Rows from block 10 of the denoiser of a small text-conditioned spectrogram diffusion model, named by matrix and row number. Rows with one number belong to one channel. Each number is 500 + 25 x the weight over its row's rms, rounded and kept within 0 to 999. All counts start at 0. Numbers have three digits each.
Before each channel's rows are labels from the 100 clips, of 14976 (inputs lightly noised), where the channel reaches its highest value: "responds to" is what is common among them. Only what is clearly more common there than usual is listed. The data: single English command words and digits, spoken by a formant synthesiser in many voices.
# convs0: first 3x3 conv (model.decb.0.0.convs.0.weight, 128x256x3x3, each kernel summed), inputs 0-255
# convs1: second 3x3 conv (model.decb.0.0.convs.1.weight, 128x128x3x3, transposed, each kernel summed), outputs 0-127

responds to: pink noise
convs0.116:525523543499511480518505500498511493478519481514508538510484511545527520542510476544499497541498534467468481512508514522527556521529502512537472492469468518506531487487470536495551484563518520474465504494494496499523525499450556487537513468502464499489448505541493530505527505493461504468478551500555475542474503509523488559475520513513464496517517501541474509452493471551477444499521488542541533534486462535520511480495504511482517467546492523500512507495518477486495505497489469533453488508516476519494515433461511490507475479453499498493504476497522510489508525534483511492518512523488495478502521513515556556512489492543481491472491526480492514494484499519514497466555523483511499473513527521513515452491460472484524488489511480485512486510483486494490487531482459
convs1.116:527500472464532546485479518491520520498483497455464485514484436473471495493516542511479489476486552505463444482510488517515522523456494489483500491534506501530534528475458509483505519512477463466495520496535513527488507471494498514478447425510531510474548496519516524535475512511500521492478502521542481517492536513511501542524501526502519491440497504498529495514480478471501504524494

responds to: voice: high voice
convs0.19:495549485513526502497486505528521518541513493495455508467517512493521483486549522502496486464493493483510486520510510498478509496462526520533513470573506542468488510498501513514460515509467470458478489514476486479421484511480479505474521500534501490506517481515484519485511516502516499526487538502504485466564494509507464478484492502516457522493469509539493470481493476501511545502539503480505501467480522490492545472508534520511499456552486528476479475519517510501553502509473522531528460509481465475512516504511478514489497490510528488521443467496476473502480500469481484483509493511433527530534492486500465475487513497488513456545501491477512477530539524522498484514519484504498493486486473504476468452503516439572519452457500503529484536507508543485511489484424453
convs1.19:460475488536497471487463506465483514477511508504498474494522548478490516461501505481494515484485485444502498446477473505513479508487471486544487506500508477500490536464497474524483522513483515515496506478539515515487468445520525466515519512525504521497481463477511493488517506531549553506492511538493463508466495469465506515488464472464500528458501509501533590480548527492481491493478

responds to: mains hum; /oʊ/
convs0.6:483462519445532496496516481502479545515497501477458500560477438481479523483520469536505483493490514509499533515513474487502529524518467486482528480499525532458507491520481509540494496498505496505510515536552495475529504501503456482503503482492528509493533519492490492482492500456482496476508502485569482533482546523510493512481530512483489497527495484510495613478491447507501491489493511502546483474489468479512509495531456514508502518490455502538485507480518478542535518514469499543476497525478511503488466477512486502518481506524511491495471492556512501496476532507464528496485480492507524501457498500503493529525490537488505541471445482523483480447521485522496518530509505529459433472468442520510509491492506472454502495546466488451490470475492479495487485455479487
convs1.6:481486489504515524521491545485503520491536458467523484498470505527506514466527448535489515501513523533547486531521529487515508498441492559513508485560508467506528504487477519497496511506486491547504518494491485518500514498455469533476528529484518509497502489500485518520517515507520470542489536488484483457518512492563507502477511527461484498508461462569480508490543489543526522500472

responds to: voice: child-like voice
convs0.20:531468466505479490467503480497473479530460475466512503465524497496464492538524525495498500498519529509462484527481481479485509505501491526519517497511519488503530501481518517526463472488522515511516494499533525476534529492527508528532468503500491524532456523521536465493506476492515511507518437490543475562434529475473488457462509462498437503486482536457526483493553502495525476497535524461502514482466509491477498502540552501475486497479494501506495504481507507528531442514485520478547504520556490515507469476531518481553514497499491524477462465509546510485498537474481490475550505498493522554481478533503481541508534499519473514504520475512503476491543501517483477511502523509499463482481477521482466560466494467509497475480532518472467487483507519499543465509449489
convs1.20:496466474501518505483504496489494492471524519458501508528512541482498466528475503490488509500537527506531502521488479486477522497486485498489508479519490521495488469476487517477504497462454510515519466520501507500482510420499510543513478533483528511449534507505471524495553519502480486503447528556516506513487487455505474481495465500476477529499472495509510503501380508518470492499482

responds to: intonation: rising
convs0.21:502478481504458493478503460547502504495513545513492497508502535490527479469518481505496457525493515516492513487466539491487515495506507462477521451474521458485484464464493531519461526497504497510513520494472506511501503501512491458494513487535487526473541499538494515475509525500476489501533453490577463539454545477507477457454536517477483526561533513464519470559486510551563477530535528488486512477509492473464509514480507534524502502501493509504531501507497494484463468486493535488513515467502526474516501490500497468524509469540480479495504484503506551487503565474524490485493489451474495499527442501488479499517480473512505478413506483473474487454487488493503522499449480511505493493494513481481486521521495488508504476512521486515528455452498484482525481551494510
convs1.21:506493537470524480521469467497512476506547498480510483477513479459476564491545513507516494526510491485504460494491469506523464498500488487527491544515441481524501491526518496479470552458538517468488508460502453494516460498487486433480495527488527477527494500486473503458478495513502503492497424479486507528502501510482477475519499511487505543509466474457514504531521497463526530509507

responds to: voice: high voice; /ɑ/
convs0.108:500505519485486514480502504503484492489513529486467499487495507497456546526517520501507470472426494465498468502512478485481477456464538501479463466484478500480507482539476511487507460492481494484505487493471509497456505474486494490497487470491488509494464472532496495460498503475473537472548530496491561496500497507518559516535493479475517514485545507544458496501542502554527514485458514447489489491475540506501515468510547475544455482506501512504516478521474522519520457512466478496487489451519520517546509545530531488472515492488502511514450493487472489500527507482503494486499499517467487527519445502483502457490498461540548527439512499514473476489458539510521498501512439519474492508495514473467475470468514560507488481489514482484528484506471473467463452501488487
convs1.108:518465528504471464488497521514463489541537547519523512475528470467508503489504506495497552481510502529515481506482494508523487500479474506473522499526505468506520519483495468496503475522498533523499514509493479526511466509502497512502534497520501533534493450537523471537514539517531516510502461527467444553545490530464567470488539564500521492477445500478528517511505493507491505515531

responds to: voice: child-like voice; /oʊ/
convs0.77:503544518482501484536500488511515539458524508501561488490451481543496485524523494523554550492508500479495485471529485479500505481500534520524501532568508451500489494504489541582494452497516512506462541495523534492506496484498471480520524494512497490525465543494474491522499512507526499516474493508504528463511471526496468556488546490526478500474488522566503520555529462479484520496562530508534528478483480513537494490514494521489492473506476497507526518551509490494474536502517496475525472511530505494523481507516503497516573499511484491490503468455483519505547525475479506536499495466538524535497476504502536483500479529500504500530515508507515507563451508503484485516499469518497539486519489498464531495433522554524499481488485492512471519510493520501509505500508467
convs1.77:485499472489494468501494504483485495459501459476518502460533470488484497426506533507471472458505518510481477483475504512488482503476490474477517464519488495497474518484465433470498506524466510509502473511550496498540510439503495518503511510496479475503520497460506504459466520501516543455521528481499554509481512472485517488504489527518451458502532491511512518482436485506514522468451

responds to: /s/; mains hum; thin (high-pass)
convs0.15:492527544479513507538536510494491492494503521436522514515476481484512480492490489522497517462525463503456492489521492493501507487477425508498522506474528515493501490480514517477523534517491471514489448505491524474526459508491472502490525508464506483510552469492508482509486494515488487526484492483532460487481494499509477525457556496522448504467500539534450515468478485474493494513532501504513469442501501496476493511531458520507496553501478515533486485504476540475511512557508488463461493472471502477488495497481558458476480518512527437500505556497520541457452469535477509482469476501485500504474531458473456456543513536501466504535468524495541534492474551484509526503500511501504530492493478450467488521519490511481492510496515469532523486528491536506513486482487505
convs1.15:504495473483509503489525501471515453506499409460466515483482537550518493475499458558488499504520491499483496481519455529502489504502535525567510521479466472493485486471479504483538507484462456483481484486518466493512489478491525469506466544524511480463532511493513512493536472505483515519480526486482562496480515506513545508514478547507504518470464481499500516502471526480510495494505

responds to: white noise; mains hum
convs0.35:480494517500509524527484508532491503521503495478545508507507467512470519517457464500504478499548514529484483466486463443496501456525546486526469522496483490491520520527526504512509473480532516511520485463513455487466484482493512474519456536533478458500495513506524523538517489466514533496499516499499566473505529486512497509447497485514430495476490512524509475528479466471488527522576508475504515493490526511495489498508505461510502514497486479495489540490483478521469480509503482493548509541480538550507485488508535509479559511481505510479535526492472505489510516479518510482477485494520501487489456503502520498530491453531438523446480491471478501489489515498472471455472484517519509533551510472498476506501499477460514551489495491529520472541502469525467536570550511
convs1.35:529442524495523467464500524496482507498509516494481416486530472490509483506480512483478479516529468495514486491535458512481496472515527512476444446488507504498510534495491470509527506506493503549485520538458476495530504518479495458537514557527482539492482477504479491523539505491510493482463513518496457506526498499510523475495457489481531529508460489476532516452478468474511484512469

responds to: pink noise
convs0.81:499506476504509518441510524508494480516494497488494476518505519513452493493513505518451528497501530500458487449516489494501494490478476527479529521515527481489491508533521507497507546510457497471540533510554503457540486487510473485502491499520486490503543545525516515532485446470461492508501491548498503514481487501486526508527530463509527507524468516510477520548485541502516535483510525530502517501529460535544508531532486509496459513481507530530551493537457482494521502450524492486491525477512472471490477492507478524465520519455531520551470461514477494484511488475531497520482489503481473493482481507487523551551494459475498527422508514479494542472513478500519490540519501489490491470481524503524482507549505452541481490559540461519526492528508470506533523529469502
convs1.81:457489521502485521506467488485480486512487523450507527478512535500527484505487522494541525503534432496465505533502425441522490478505487526482508510500475545469489504510523460467500488475479498480500493532490535501521531516530541482518526493522552510499472477497492538562543521509495498490511528515457495486510448507494512459496496505507467493515462477535481508474503468477515501520481

responds to: mains hum; thin (high-pass)
convs0.112:498491526509505510522522502519472529508508497482537511522484521475514505517518501520506513471531506539463500572483507459480500497471544447567542514544488544493501551464498496527491486477497545485458487519482523487500511485499508514500535484509493521518509513471529516490517474487549536500516584480484480487450484477469498462517506523491515482508504471502506486532508505491501494481481515504493476551487511515518488503474494527503459463502504578497468487515488505510518466510510579524525493498508497507452498455526510536455507446505475527527502526521559504541498480503515521483514497524511484512488501521487501498483547525483491506543496489517487449489483480503515506477517497498519462479543462528489490480515462550516512530471502549455472477474468473485503537491491503
convs1.112:514488494486486550496511481493477483466447479501470532506490523539522527489490479509488526510467478505496510503528548490482502488477525478541497492471503495495502494519440508464450464523503515484502501477484504577478509531495494499506479471513507471497469479484428500526441489499472489495505483463498490518499508485500517474486484520496506517502533515461452527508460494526510412476509

responds to: reverberation; /k/; mains hum; /z/
convs0.44:518470474476474502487475493474486461440510478446499489488492507527483491472419529484491480477524485513511486520469477477516495494495496535508511516489491492507487472488501485529515513497512449495549516471505498486539490512506509476492493481491496497503471501509480524497482455481511508492531449480504508481501491493480451496501577495530483502470472514507483494552484504508502518525487508483474504447495482480525517494473493479489500503501486475493520470507512497522493531525497499530452554502499498504493505552513514482485501577498470471471516533466499469516529535546505507537485504517504509484518474480542478440550477487516491519503514540445485485496518513482485466512473485540489506479485498408487508510538495440491468469501454476513566472495515499460508446481488496
convs1.44:515480510526474533487518465471517514493484505488507512517513511504540503515515524496522510558427470517496486505510470502528514496459507512504497526453501470515469483509452491450537453452519481494429475510486506492479493506516500502506454470506499483526501465468473449492463498518499467534538490494474494533520533537507502523502490501536514535442501507472478488476490513462505528501514

responds to: pink noise; white noise; clipping
convs0.46:530453467499464514525520515515508427496480534468500515522526457542460490491495464507517479530492470515502498480475501505517493509474512480480486498491549501495513478446460475486499478496477495501535508529496464484484499476519517498526459514476515504489494502495505512499491540509535533543480424503482491470492509490484490486493517452508475464489493508497487428512534484513499487512565511479500496486531506493493574507506512516507488489507528505491489475540535499488479510522505466486487501437505503513529507498490533475523491458541503511470512498510490480536509527488481493480459535459473480532523486505478454497544496488518511505508524461459497507506520526478459494460496513486496517560474510515466477438502559453472514452505520464453475501511473511470498533499481470
convs1.46:503516478520534488480507507497520479499533496487492522482515499496508510478522505465513494539508470492528503508523501495514464546471499523482508505512507506513514481490502492524481476492508508501498465489508479438514482504506482465530501538506482509499509488542478515492442510523528532465539403496466500530513512487495568550525511471494507494520532536514501592536516504510479530494462

responds to: /s/
convs0.122:499531518487525485497526502453527566487528485530501474485535499512473557468487538472520484480470470509495494484470480517537528471507525513504499480451495491516482518494525506499499506496470517490483456479530524515478490481520476499515496502514483504513517470472541526489519507486473503498513506519537515528546521454456497509546467479496478553471456514517496491476462483528510491507498529506520490521453492491507551500506498479517478457533482501478488485480552481470491514490490504489527489497504506519454497513507496474513498513539440545504504483510459450492460504521502499530462526512442513512505508485527508508535453495439493530497538500508566503497482517528506521496542480452488494522527484516452474516461547506563449498510491546486540484478480539483476482504501505
convs1.122:515523498534564504500491453545503498496500510456512506451499494498482466504526478512502488460491508493519521512475512486536512508484495543493527459488501483471516534514501475475476512513522484483509458488510500510464481458530451467516560474491548490510460556514471519510524506498518490517496487551486503494533499492513474541454492517489483538538531525479521471474458509497469508533533

responds to: white noise
convs0.96:461486528500476507510499519530526496526519496536515487523482499519506517440525478513514500480508497496514473474429520499482480475477504554480443497474529473520511459520470494480522526501484528488510510464474458531493483508535533550483501482494491486497461515454470508490489486508457486505488514489506498497489456469457488493512570498486462504545510494448486473555508468519424483543460496496506518529530521552518528481492490519518508457514530459508541476521498507494497476461500502535512530452506505542499471502498486521490492501495484506497506500518524534498534505441525526467528498486512483467524520494495499464487502431462522464512532527518506498528485525533479476510466499529512491474516473501488535458511469534479492500506474497541515495549519477492516500521495485
convs1.96:523510518477482509494554475501507513520496539466500509492509535502520477497456503486549510508536484503474518532510470484526509539510525470477495506485490460508477517487529518468482481489501510515516441473475540492522452526516507477467447433516528501524500520458504490465535493532515520489505501471515491493479513560488484497503489513504496549462509499437519502525482489475509495499567

responds to: /n/; /w/; /ɛ/; /ʌ/
convs0.113:492517521484493490488477490513496469543484446519534520504486518481505499505471505475534495517478518474511501533511479480503494479501532491545471476535497486442499486527505498517494483475480536501503505420471481530493508512507478540487519511494485489509494485466481468520489493504481499490478507459464495516529489554476477584537508464536469491512532542542490495502510482504506523503486482472517484534486513483473480472500522527489493491489497569507504514508523588493514511512509462517473493460511522491500518535504491517473491460485473545527467488526443509480473510500473498504494496476519499514471534484502481493511505500483525506517485482562487488510519465440475521482485503468477517533518537488490476462448502470521475445481476513500506532513474487538499469469426468
convs1.113:471472489491451496534511507540498512497457519537509506535535498489520500487485528499495471489525469516519514477515478517527510504553506503531484486457510519549471528517512493530493468496498488488507542533524450505501531486470492509494532529539508544529479462473477497477549501467474475526478513542520459528537482520463473510487508464530488434532509497520457508504480481511486518481522

responds to: /p/; /ɔ/; /z/; thin (high-pass)
convs0.22:447479498485514477512504510491473500547497438493519498507474492508495495486485479524497543463479506518482497454468485492489524499494492460496495486474501519512529523464537541508489487528506512463506498505538536472491483483496473504496517517498498506495525541516504559480489460534531506495510429498489496502494519484482498484552506469495490509457502519448529426525549482511515543521517481447530523535447514516500496516501503469478507510495521494516466483520468517558509514472523491490534527481532506521512516511490477478515517488474519477479498492517528478483477542519532475434502504498478520474525498491523494491541503487469492523502461530528555505490527503526463479535515507529466454476485495522501519452476436468493481462544509512475510482471494451473455497495499461
convs1.22:489535445532518509542473529524477517476491526438481492488455520487503484556524462469504491506529475507496520479492491449475512551517534552498494477498499500483480462492535509563465517516511517506453500493523533507516485506513515494429510495483513500521489523455467515498512500482521472462510510481480503504500486541518471537529511495494552490513478487509489472480523515499504476513477

responds to: /s/; mains hum; /ɛ/; /j/
convs0.49:531496530471477498483492479549508514530485484511478521474427493495532507517508531507526522490509480533516557516503494469473503517517523477489491523531494500477520488503474534476495520497506516505511504494518480475454472505482516499483530489493496531508524502514512466489530467467520527474525499491434535520508513506538523484493524504532510476477525484538479505446462487500505444490538513476478571549490441521502468514496499502490493503502498476497479488498490444513464454489464501477495531575472509492509490455521495503511509505505519468480494474481472507510528540465498484528455492486480478463484480545519496464506513508493505530546462464531447534492489466508498496483478499501454493510500476538502458485497465476505515507492487526465511489525556480542496455533552482
convs1.49:477481523505521471526487496451503499503498503510490455521526548514505539502515493513468482527515492518514485484474509508488502522505473511556496495501523500506482503521514540502462499488467494496491473494458501478502466488482443508505474595494540505533487508491486485461509521510502525481531491520494494481516492527527493504496497480457486608486512464494500488485523519505556459488463

responds to: mains hum
convs0.13:523517488520471496526497495476482469478483475475500530478495466498465487498465494531483503497467483491472524506534468510502519490522536513523490530538498509497506519486520504498495506491520509545502506534539516492487473553495537543479513505519509491480502519526490470531472488513479504536493486531493505478453419491503464499513500474519512493493495486467483523481509509502467440511511482524560483496477574469482481581548496499504478494508542529492496493530502510505498467511452509489461485480496488484475523492540525497492530475574533528482548492505454549507479483526494505510548460503499503485442527531468456470532554490503541504509493515458543471500483511513478448480506513512502522531499503503536506511514478498504506492480460540470540463493509491528503490503517513
convs1.13:473521502459512504518484452485521496477479479470491548511509473513490483489509462500501485522480512492440491501531522495521457496474441512510539530526510512487483499494509487490491497475470491507516531547518520533533514484505535472529476489471445568491459509504476498467502513514500476467515470501556524507533532477477478477519484482513453496458519564522524494508529474488496519506494

responds to: /s/; /ɛ/
convs0.88:484489482496517477478475473492503498521509548501469532484485481505482501536525506487527489484496474475524498517511499484489476500562504534491488487477495480524538544503483479538479441508496485479494507461545548503489496507523519485478502474520520498503524505542488476457505491543490511449484499523475582488450489508466625503463482503446505467512516485502521484491507505494510537470472504480470499476463461499511480500519518479476487549488518477478484489484492495501494466529516532492495528475461499507525565504535513490482548502521500504525537466530523483500508507495518483536540492519475476483460488485490501480529544504504477517450516506500507512481509499539470512508508500527509536502516465503507527528428459483490492495545514509510455505503523531485493488520493494
convs1.88:489518514527484488497497508470486483497483521502507469498506492501518497464527498511505526490496486465509549494534470440496487463519477490498507486506516457524479517528520489462509501490447548494477550482493480472462512494502488466473500486486532529489434495489486490510538501507555456522573519523529481548481538509498517466489509474494518500537489435508476498471509520489509505519448

responds to: voice: child-like voice; /ɑ/; rumble; pink noise
convs0.53:478465529494492505497489482539478480523488517506489494505513479493453488517519510502478482488518500480536465496460498492466478508517504501476476471530514495490488458547508496526522511488464519530518445520505486454479518485518500546485476517473484494476500499533527458493503518540516495498461478529454572490511567472479520497512462479520561442467500519510530475530514462496539523481533477503506523491483506483511550506519498507481504523505515493469522488488504460513516494494501506469520503520465478489473491554509508493493483500442498482493514478486519499507517470509502504529502536521514480530494475479493533494534577459529551519501485501464469499488515487491466502541511469484488518451451460464487524489458513543517481482475565472516475532498496466482533508494526540
convs1.53:488520498496506470510489481534515484498497509513530502487514484520496542490489510522490515511542495565517542464514520510502471471468486509496524564507519497512543509499523495449491457504490493493519500487486496535491504449529501558533505516500495498455498510550515428520471493474525502533495504448487468481462507467500448477497486525465468502500526468548525522506488518536489492465493

responds to: mains hum; thin (high-pass)
convs0.119:539496506483491537480477518458495530492538512502520512515507536481517474508510513495532497491474503510490505494479513455513481526501539468502500487488483477484472526482477503497453504512476543495459506475483544500463497498480464481512517538507519483502571482446470518473509485500495478514474512498458501496510480481495516464517522497517523522446522500513492506548470468433496466462458532494483503516480511542518498463499528512515462482510522515468554519530485530480514528523478547506504516513505475501485472554499491495479494476464478523497499460453472464510508518509522494445516467480473491502485482485464458541492521509438540508465521496506509526512488476482432491503482501494490468532498515547540518488435490520481492512495497527519453508537493513546508545522517530
convs1.119:504465510471478445487508472518503457545518521465485537526511520526482515486457523526517524534521469518479521503480518514459457505483497506485545491497506507508512526485475495461520495502525484516504457488494469485510460481526513488506483429531502476444475507517498511495495497549448479513519459480479502472461519520504527496538515500530507469456492519439518477514468481506529485493497

responds to: thin (high-pass); white noise
convs0.66:503491492486527469531544499487463507531485491495502516531477460514467497507522477498473476549531488459529564477545486492503512551464470472478510478456484501498532530474512518448472481511512523503524524533494461443481480518514494472524481488518522516531535491524531506522454479510525521493503496498457492491510465496479483480506538457498516468522510510488498494512532525447485489499512517519499533548551504506494478483515526491557488500494486490523520524542504499520470491517529497469456515514498528519512496521522473479497470472499520464552484487473557477485539463523433445480487490478475517497466460480472452464511478531504539489481475487503510504519515507479499496473491484513524476508498468465492532530484502432489445480504505516506496508467507529498468496520492495
convs1.66:484501532505483508547519510524533542556543472519512468533474510528521503538489515509558449476489505482514501518530530539491478515534522499535539478508474478476505501524501527487503480488481532469515504494553479517506500489466502533458464490534477506496533496492499546510499516565521496518499478509517545491515518512508564505472502506495509551499468528495480538512496502480507481474472

responds to: voice: deep voice; /t/
convs0.29:501493500454472447499538484471490487533508432491496480473547524460514457487476508506512477512474506443487479473490501495473513509490524461517480485534519480493482491482525484523493512504484507516534467499511516496497518519480565515483510459518483512507482538479550520501526521496505506497511457506482507529534519435472447479514483499491528482531462500463522495549522442514477518446486519529534484487505487476483514471481495459509481523547506490489500505508536516500470547550479458515519483469520476502481527513543522514544484534519478516479502551531496499523522467510474529521476502518469504537516534507517471500503568490564527509491520508450536530491478493514494483502483474476520538494476459476509498504516477476487510528467523477483527516517479526524501501518501504
convs1.29:475446505531498472526493524522529518477500492520535504517421456510481509476466510493479494486529475511500491509539512464483478462493518502530518537508494477496495481559500516497539481551485523515467508520513513510478531541531445483487511495496474479550509496488506491527451496524540518460517536486527491473506511513494509491498519512474493466515520534468482508495494532527513560546493

responds to: voice: child-like voice; mains hum; clipping
convs0.80:493488425500456488526532520484506472510504459475438460460510475490507518494474524483474469512511477469511467486440483486482482487508489450512507487508455529480520489488480500507498470490493489491497482515497512458446482494519504500500499497505497469507532495441510531465481464494505466500515476494486500499505497480470479468496447511492492488543477519489506502524524508546512532484525461494486483427519520494512504484511513516484561510483527511515510482486488514514570491489546501512504458487486592467511503556543509500458478467486513496505489550483556459498504489494497490468465494497527492476491519490518461505503476522484516530529499464497509469467558470523472472464498472526523512473516484513514517464484529490489513486466530474520487516486455512509496526506489485
convs1.80:512514505505495551535500490514501498464527473538516509513535487454464535491559501560549502509521502504479482496469519544493487484452529499492474507467504472506496498517491491465470517489548501469529518482497477508470468503487485497484512485488486472497503459515526472514492515479433498493482472514510475526451443510515546511494504474503541497510530534539514509493559510490513490522536

responds to: /p/
convs0.64:520482474470481513517479458479477493505535484570497491484520536500531472493492506492481476509497541504490498544504517487479499517491475530522530516517493455474532480516463495464478468512532538491517487498515437516498490496492500483501520529490492511516589491502523518479491464503554501498518527485498509519477492520501544490463500532506488468533540476444518493459457468515499550451506542497482495540479531541515548483512498500492528490474514525514488503510485514499474490484511514485523494465500505535467461480489505498494511467453492517487494459477524508496496486509527545475538465492483499483508535504470456495448471517494553550492492520533502504505506476448505477483470518521505463558492472506487497521520476466456465491434473494536491488508511481521483513472504517
convs1.64:519523500474473466542500502480482476498484469484512487493535521480525514467535504511484507487494536482502498500501519513552471458516493518488465495502456520474524524474474484497512512461456516488536487472501487498519508493448474467480505440469489508500501553511496527506535470499516530490474556510472505494525502474485448501494529482519497461503487507490480534490453516504485427488433

responds to: thin (high-pass); voice: child-like voice
convs0.92:469492457502508497522485513508531490523466503465495525477518466498437498526503468486494538504493482528485501486534542484511461527541480547489498511509502437482502531483506510535482468502492475505519475564492496513495482464495457493499496492490484498430481525538516495484491542524480538498497471497480562495455505524509531520510504500476476487509525461497517501463581498480520496493477494470501455516467516498531510478511499450532513468529491485467535512481491522477452519509544493517545504496485487499506511453525550527528457539472518470457504488517469482513451515515508482472512531525483476490491531472446480508450545503485478522511460499476508530489496490477474506498504482519485486478505481543488476508485480540548530516491509502507497484519486540500495490505549498
convs1.92:514557493488521489488503502500536498465458482490546496490474438547492488503502537533481545528467534480484513498501476479507518528487486495479519485483499466524458458448494499520457496528476506479503487509482511461491515470554477453465557532508481479485497519520498463502477494502549504507509486495515525445518478502518506499468500531485479502515492485498491449500477533515499553515507

responds to: voice: deep voice; /p/; white noise; clipping
convs0.1:525479596508538502517504488503528518506452493508567505537483503470521507507524486469466501506504471525484488457523495467469516483492463503487517531468508517482493540477548492508483468535493521518521508478478478517525465481425481470519510537515494500510476510513489494500491482473520484473473494513491472529480418483515485483505515479461566494505515504492466435484506556487491456526481529489509452492472466456481514485490466485489472511495499499488521505502493473505512497472505502514516480456537453508486525539487508491481489517483450494522500509529491536494497542516472511478507511507493488497489526485464477496484535518493493504491504544555485538489471516477493472491493509509537484481535479537527515487559495492501554529441531530510496490505480482496503512516488493
convs1.1:538495522481492493485514450467523484484478484493499517523543508472504478534508517509485517509464519496531474486487515505505492514488459485514523491506494480557459470513493525504530488411527476492477480503494498520500460515511487501490452526483504489520528500514487443462474472537494495524513478488498506506488550506496471536476524529468506528453508477505510511497594515471497520467519

responds to: voice: child-like voice
convs0.109:558466490452560514442500520475505535471510474510467487453503439493540514522468539497471448481565519489525500539479499495493523508506482516529485540470497513505458488483526487471498496485511499521526569510532516483510498487510494511503487495530506505559495496494491505495506513484499496515510428490490488496414495541511517490493453502519504499518464536435508495490500473558505459467476500484503497522508526519529488497495498487507474502472542486466516486510507463491506515513496507486488496504459532467512530478495509494497478527504488502510552477495541503516523494522485474508485505506527483478524510506504501516479515473546517509468505471518489516495434485539500535497491546542495478492496516499537501493493470466430530516480505515523503504492514487503521552456529505
convs1.109:486479508467472506496490458483540495524511521458503509568507481451502505525506502480505506460496450485513511534494486488478481533506478535487523504482521455487493441484491477436459483502506475517510451497515483483491477485474490503539476484511495502468505540463526483529498495484492486532516498545500473505486479496485500466498524471521521553507525493505498462455440477508439498502491

responds to: reverberation
convs0.48:477462462500504464489505468513533480513515524493510517505490472512489522564460465474491496540467482480484514498449518485487511488460475476520462462514488509468477519482507533499472497453483492511513476505469438487517488479484498489492506500509518508540478516539473513475519555498528477521486522512496511517491505484511478508459474538529486507532513482443478502527476438501456463487547499489463495503493499494467485484477484478536550488456493442499470483522525480498457468478479517512482532496506504480538484522484510513488529482502458513505499502468483478521553513485466460506487501514462466535468498539469452470475496466444500438513471474506494482467482468475509480485507512503491493484540510535475466481514477482505537473491490563547500497487480499522493512470512499
convs1.48:494511515531536518508497499474472518472522460446549495512527493459472502554486536491497466540513507505553495490482533516462525513464473470477512463544470495510496536515484513488468516461467479539481506499478488487489496527481471485496518499480498526471478476527452494463512558469516486484492507523501457476524521521486455536513490474503486507488503536508513496499484524495542463455492

responds to: clipping; rumble
convs0.8:442523510510509500499508470506491491522498504469460516515503534502491488446556506526461492552470471507472530502515488541482493557467434527525520529534505480482538506515513519548436478523500466503479512505525456491493473507494496511522488472505510526517489501490501486501535478520495507492468481488495507442499449480522490473549503496483505503467495503531474473485477526485554529539498511482503541516510503455462493498499449513484483525525513494518470459491519540511513509490454536530489512525468480517485496541474500502487504510506507532535479491491517529503537477542481479527514470471492526506477456503488454531512542491505516467513440515491546457510526481474490533491482546537538513480478458498540483527523484505511505484512476503529526483498545512481517487496500467
convs1.8:498515517502490442496506524496511478442526450462510487513524524519516504515485484509541513503514534468470509481518483475531509536449473490541474455469505522472472521513506472508480480482470475493470536505503489484490508478529513491474469489502478497496503528433481500485498510451512504510556537502509515509489523483508500468481498452486514553435500474500478465528503467512476452484505

responds to: /s/; /ɑ/
convs0.39:476517466494518511536495500477502499480530511501515540505513512540509499503543534505526517544490479510457478497500497540513522476504536493509487487491506462479478503492534486539508479483495461469555455480479491482497483490514485514520471474487491467494504493502495496485475501507526505504501478503519491555510495505485503575456561521505429528505499482512497467526526491488497546546462479492513509470487486512438528471470493484531513459520470488470536525495530574485469471492539464505511500471544510535528484470509487524529538513548512498485499491519474468495482514509494491471508476482505481485508501506509538490514520472485498501529515518529556505510456483502506452514485514449509452522528505537490524519530502467526522501468483591499528496496469491465515508457522503
convs1.39:528519500506502543483521511450516505470484520484528513489530504472493524522457476499506460465469489482514513479486491482548480473514522477495478531504455547494541485514483447504487496476545480488505484469467486545492452538508509439525545522504525481479508518513482520491496484525445519493509493497484520528539521522484524465509520487526464501519486456457511490491474491473494518469541

responds to: mains hum
convs0.117:489501511496503530453521497503497505540501504494481476497503495496474508505460489483466492496510569516516496529549509544522490443506539490532496487490466482487510510507499485520513523487534496529584575525548494451534454494478474493508492501546543501515434513491494514515526499527527517473516524505503439529513545464510493473495487500529484503514495504496495476532503487470495514530558505487517468462530494500525456513521547516455473538511509559497539516497505513464498556473498512452481493497496484465530486463521488508499529499504529485478485511555469486517523508532514471497548504473504457501471521516534515516499485497527488510457507502504483496506477511491448491505483505496456459538498553490517511513475497465505489501500526502477495537514475525504484496487502518
convs1.117:469497485497473515506476523464496496455483510499514506490464441524493513476493532460501494513472489510510488487492468510478501440462482458527478483496511508530514532519511472500489477532515493535491500510546492518493541524486454492493513509498473499561485487466479506535473523509492463433510502503501479458520488522546481544474512529483481477481510535466475470520569520539490496492481